Rows from block 4, named by matrix and row number. Rows with one number belong to one neuron. Each number is 128 + 24 x the weight over its row's rms, rounded and kept within 0 to 255. All counts start at 0. Numbers have three digits each. After the name is the row's rms in percent of the matrix's.
# gate: MLP gate (model.blocks.4.mlp.gate.weight, 512x192), inputs 96-143
# fc1: MLP up (model.blocks.4.mlp.fc1.weight, 512x192), inputs 96-143
# fc2: MLP down (model.blocks.4.mlp.fc2.weight, 192x512, transposed), outputs 96-143
gate.69 440:128135134131114133128128128128128182128128131095128113082123128127127125127145128127128129122128129115114134128128120134084162101122131128121134
gate.70 297:116126197128127128128128128128128128126129128129128128126129128128117128128128128128128128126128128128120134097128129127131132128128129128127130
gate.79 335:128127129126128128128101131134127137107127126128128125128132129128128126128136128128125115077128255128127131124114128127128127126090128128126134
gate.92 431:103128128119129135141072127135128176128128197123128128128128128128128128128128129122116128127127161128126160127127132127104127127127128085128137
gate.106 379:090128129128130132200129155098133129128125136126127132128129169127118166128128130128127131125126113129128128125125187128128130098119124022104128
gate.113 386:128128130127132128128128128128219127128139127127128128129128127123128127137128128131128127128129110171120128129109128128128120129130128121128145
gate.125 360:255128159213122130127128126148152131128166127148128128129128124128127128124136141120128127115128128128128132128125128129126172118131136128125050
gate.131 512:128125123128128128128128128128128129129128128128128134128127134191128144128125128128128128128128128138128128151128128154128128128127128128160112
gate.133 415:128140119128128128127128128128128186128186128128128128126128128106128113128177131127128128128128164122121128173128128159102128106128128128128128
gate.145 453:128128129128089128127128130133128122124127117130125127116129127128132091113128129126115128128129128119123147098128132127070132127128126128128156
gate.147 416:128130109125127133128119118136128130128132255194128128128128125128128128128128127134128128104053133128125125128129128128128128123128127128130128
gate.158 637:184127143127124128100223110128109123127131112131125111128129120135146116128128131131103145137133125128129115144228128164128130120130182128182125
gate.167 380:128128128167128097128131151129124128141140127019128128128128133128192126128133125128128133128132126134128127130127127142123127127128145127123144
gate.175 414:093128132129128128128126186108142130128127128127129141105128141126098140127128131130132183120128118182156130127128128123100017135127128129039128
gate.179 356:128126255128127128128128128128135124128128128128128128127128100128122128128127127128128128128155128128127132128128130128131128126136130128127129
gate.209 381:127127124130129175182127128128127130129128128126126127128128128127128128133127127131128123129128255129116129128128128122128128128128136125128121
gate.229 483:121128122144144128127128096128151129083139138055126137129130128128128141128129129117128128110128128128128113129087127125127124038124125125121128
gate.278 581:128135128079128130126097128217152127128146127129132128128135077128129128129128136128125128128128128140104135098086116096128128118128128126128128
gate.300 408:128128128128128139129255154130133128127129128130128127128128008128148123128128129129111128127127205128128128123128110128128129124128121128128128
gate.301 416:127131237123128128128127132128128129123128128106130060128129106128129128125128128102127128128220127126128128128128122128129123127127128131144129
gate.314 322:128128255123128128126106125096128164128130123119128119197126095128128124127143128108128098090156145156128148085128127128116047128128129128128129
gate.356 248:119131163102132075106148131128141129162136116123128128127135144144130124143127129151124132143137077188108146126114128128107144128148170112129128
gate.358 335:128145125128128128128051128128128153129128128116131128127127128128121128128193129128132127128128131128128125255100127128073029097128129179128128
gate.385 503:128130172129123128129153076143128128135128129151128130132129128125132122128168128128132125127128057117128131129128133128128124125122128149134128
gate.393 303:128130167131116128130129128128127148128128056128128123121128128128127057134127128128124124211126132146128128065128128128112092126125129127153128
gate.402 371:128128125154127128128218031126127130129129128129128129128127129128136128131127132168128129133122037130118128128128128098125128127127129128128128
gate.424 406:128125128149135046127128154127126130134129118119129129128136197128139112136133128128128128134128125197059128128076128120129153148128178110124128
gate.428 430:128128127128128128112127131128128130128128127126129128109128128128083112127124129146128128128128113127127128183127124128110090095158154129128128
gate.461 414:126129127128128099120128043128128159129128128129126102127128128128143084138130128128128120128106128131112123080126128130110128000117127125137128
gate.481 349:128129157138128136129128129128128171128128128130128104127125115128149062128127128128041128128128145129128127128128126124126120121120099128121128
fc1.69 467:089125128127146126139128101128128121128128127123127132144132128128128157133122122128128121131128128128121123128126130109128128129129117107158128
fc1.70 283:127128131092127132128000129141224123125128128118128126128130053129081128128129128126128129111129128122128172115123129127128128128127129128128133
fc1.79 293:133118131128125128046128128126128126127125128130128127113125128128128128027128128119128129058128128128128127144167124158136136155147129159125127
fc1.92 422:124128128028128128128160122128128152113128127059127128128132128122130111207128128127128128128124130129120125128128132128128194128120115128128128
fc1.106 490:128128128128129134136128090135128129128127126127116128130128128128125128158128128127127127128128142128123128102127242212128142128104062078128174
fc1.113 311:132126128128129128128172129128128127128128128113128128134128128126218055128128128128125125129128128128119128128128128123128127131128128128124128
fc1.125 411:129128128136121139128128125131128128128163104128128128128128128128126128128130128128128128128128128128132128140128128142128128103129129140126128
fc1.131 562:128129128128150130119109143128192135128128125127128128137128128192128120128157132128102128034157128128127205128125128128128147128152141128195127
fc1.133 363:100128074128138128127128131122128128129128128129126128128126128126130128127105131128128129078128128127113128128129128112128128128128128129155128
fc1.145 540:110128128127128128128128128143128141128129128128127128127128128128128174128128128128128129128127128129130128126128130131131128128128123128035128
fc1.147 558:128120147129129128129130130128128127131112129122128128128128128128128155128128125128136130128139083128128148144139128229137128141127128128074128
fc1.158 275:125120127126146128126133128095054128132155128128126128127128128123173128128129128114090129128128128128128129127142128128128128129128128057124129
fc1.167 317:121128142124135128127128052128131132128128128122128128128141141167071155125124127128128127189127128128138141128111131130129129128129128128125128
fc1.175 461:129135069127075131127127128128128128122128130128128185060120132131128128087128128133202128120083124117128128128128127154127126122059125128128160
fc1.179 356:128128129074127130126016128143212112118127128121128127128129021128121128128128128103128129107128128124128133128128129128128128128128131128162131
fc1.209 517:162136128129128128128000144128128128105128128128128129125128128128128096126127131128131126102130128127083129128115127128127125107124122129128129
fc1.229 440:128117130128128129159128065147122128131127104128126128128134128128128128135128128129128126172106128128101169127060129172128128127128128127128130
fc1.278 406:129128128135128129127130153127128135117140138128128127127127128131129128136126132128128128128000128128128128121128059013126128118146127117129075
fc1.300 396:119134128092134131141120109127191128105128152126127127129129121128113128128128128116128121118125128125128129120090128128128128121117125128128128
fc1.301 396:128128128134128145125128129128128127128147128107128128128128128128129128128128128128127128128128158128118131095128128128098141128128128128128128
fc1.314 417:128128128070136128128128128066128086127120127126119126130128066128128128237108128128128128128128161127019129049128128123128070156128129092135169
fc1.356 300:128128128128149130122128128123132129123124123161128146127129128129096145128126128121128130125127128128130127129129127097128146128130128128128127
fc1.358 323:130128128128128128116128146128128128127128128128128128128072128129092124105127140128128128127128128128128126177128111126126127126169179172128127
fc1.385 613:128128128128127128146128128122128128123128129111129131128128128126109128127128130036128126124109128126127127130056128128128148139124128128128128
fc1.393 381:138134130128128129118129129109128128128130070121128127127128139127121098160129144128121122142127128128128135129128129128086126110133129049128127
fc1.402 400:122128080130127128129128127127128132128136129128128128127128128128127074129127131137128128129128131128067128092128128119122128127126128128138129
fc1.424 324:128127128128115127128128128150086126129061128128128126128121128127129230128121128128136129127128128129145120128128128141129128055128128128127120
fc1.428 430:128128146131128087127221106125080130209129102128124131148129157128142204142128128132122127184128086128146128101132132131128130129128128070128128
fc1.461 365:128128130128128113128129127127128126118128137128132128129128128128128128128129129128127128122128127128126128128128101128128129161138128128128127
fc1.481 272:131135128127130192128128129127128125124128128120128128128126127128112128163132128128128122129128128125129129127128128132128127127128124000128130
fc2.69 426:128128130162120121134128130123128128126128128188145129128124132128128128130124128129128128130115128132116127128128130123128132128128128127128128
fc2.70 313:128128105129129128128255128128010128128128128133128137130128214114128088128127128128128127128128128128128128128127128128128128129127128128128129
fc2.79 329:128122158128127001125128127136132128128128195130128128128130128128128127090130128132128134130128083100132130074130127128128128129123128140127130
fc2.92 564:147127127208128128128095129128128128130119186128128128127061117128128128109102112130130132129193118074128128129141128128128128116128128128128128
fc2.106 447:151128118150128133128129129128128128147124128128128128128076128186128128067128128128129130151143088070139117129139131128128129107128128128126126
fc2.113 393:128124128128119000128184127128058128125134128129130128128129164128128128128128128131129154129127127128128128128121119128128128132113128129128129
fc2.125 534:133129129128131128115128000129126128128129128128127128128131128083128129128127128128062116128128131128128128111124128128128127128141128128123128
fc2.131 487:127128129126128139128128127128128128128128127128128174128128128095128254164127128128128128138128125128255127109129128128128076128079128128068245
fc2.133 411:128127128128128128127128174128128128128128133128123128074129128130128128098130126128128129128128124127134128158127078128128128128119128176128128
fc2.145 586:126128129124122128131128128185128128128128129098128122128138121128128124127129128129127133128129128128110128127128136161128128128128128128159128
fc2.147 442:128128128071128128128128121128128128100128128128128128130128128020128128127152128096128127162048128128128128128073128128128128129128128128132128
fc2.158 497:127126128121119129020053196139153128124113128127119130126083127111128128128132128138149128128095127123134167159093086128097084125131128175126128
fc2.167 272:128128128123138128136000132128189128090128127128123125128127070128128142128128128125080065127128142128129128127131180128129128118128128068128128
fc2.175 485:120133227128128127128128128128128128129128112128128014128125128128128120128125128128042130175126127128128128127128128138130126128116128128107180
fc2.179 390:129128128128128128128234128128008128128128084159128128129128255122128124128126128128128128128128128128128128128128128128128128130128128128128131
fc2.209 441:125128127128128185122128127121009128128128063127128128128130251128128128128128128127128174128127165128128127129127073128128130136128128128129127
fc2.229 406:129128126185128128131127128144128128128128128128128124128127069128128173127128127128129129128223128127194127134230128137128077044128128128128123
fc2.278 467:128118128129127154162127128128174128162128196127119128117128010120128128128185128145128124131180130128133168128128140134120071100189128101129128
fc2.300 327:128134128128128128128152129128123128128129129126128129127127128144128128128089131128128123128128127141127120128123128127131160128148128128128125
fc2.301 427:127128128128129018131172123126128128128128093128128128128128209126128127128128128127128091128128127196128128128049128128121128119124128122146128
fc2.314 386:128128111128079128128128129128128128124118094140128129128121241128128128127106128128135139128128128126187128114078128122127127128072128124127135
fc2.356 278:128156125126168129127012138130255128130090143128128128128127002130128139124117128128127091131128128127131146125128125124128128128144128128127135
fc2.358 269:126126128128118128124163240129128128128021123128116128128104125128128128128128125127110128128099124084128128132128111128127128128128128134132129
fc2.385 454:132132127129126128100135125128127128249053128178128128129127128128128127127134128128139128128128123125128128128124125128128127127128128155128128
fc2.393 402:128128128128133126128128128128128128120128136128128127128095128132128128128125120128128097128128128128128129084087129129129128126128128128128128
fc2.402 292:128113128128121127128189127128100128134129128128128128128129178128128128128128128139127128130128000187128128126128128130129128136125128127128128
fc2.424 395:119128131112128221128128115128162128173127127128128128128132119119128127129157128134128128121138134128128130135128137128120134127128128125129128
fc2.428 349:128128128128129128209126059128128128128128178128131128133128128127128128151142128129128126120170234243128128100128137129128128103127128099127128
fc2.461 348:128128125128128129127127128128150128120128162116128119128123024128128128087128128128141129128160128066129129132143121128129114128127128144128129
fc2.481 322:134128129128142113128189127128135128122128129127128128128121128127128128143127128128124128128110128128128128122000135128128135128129128099139128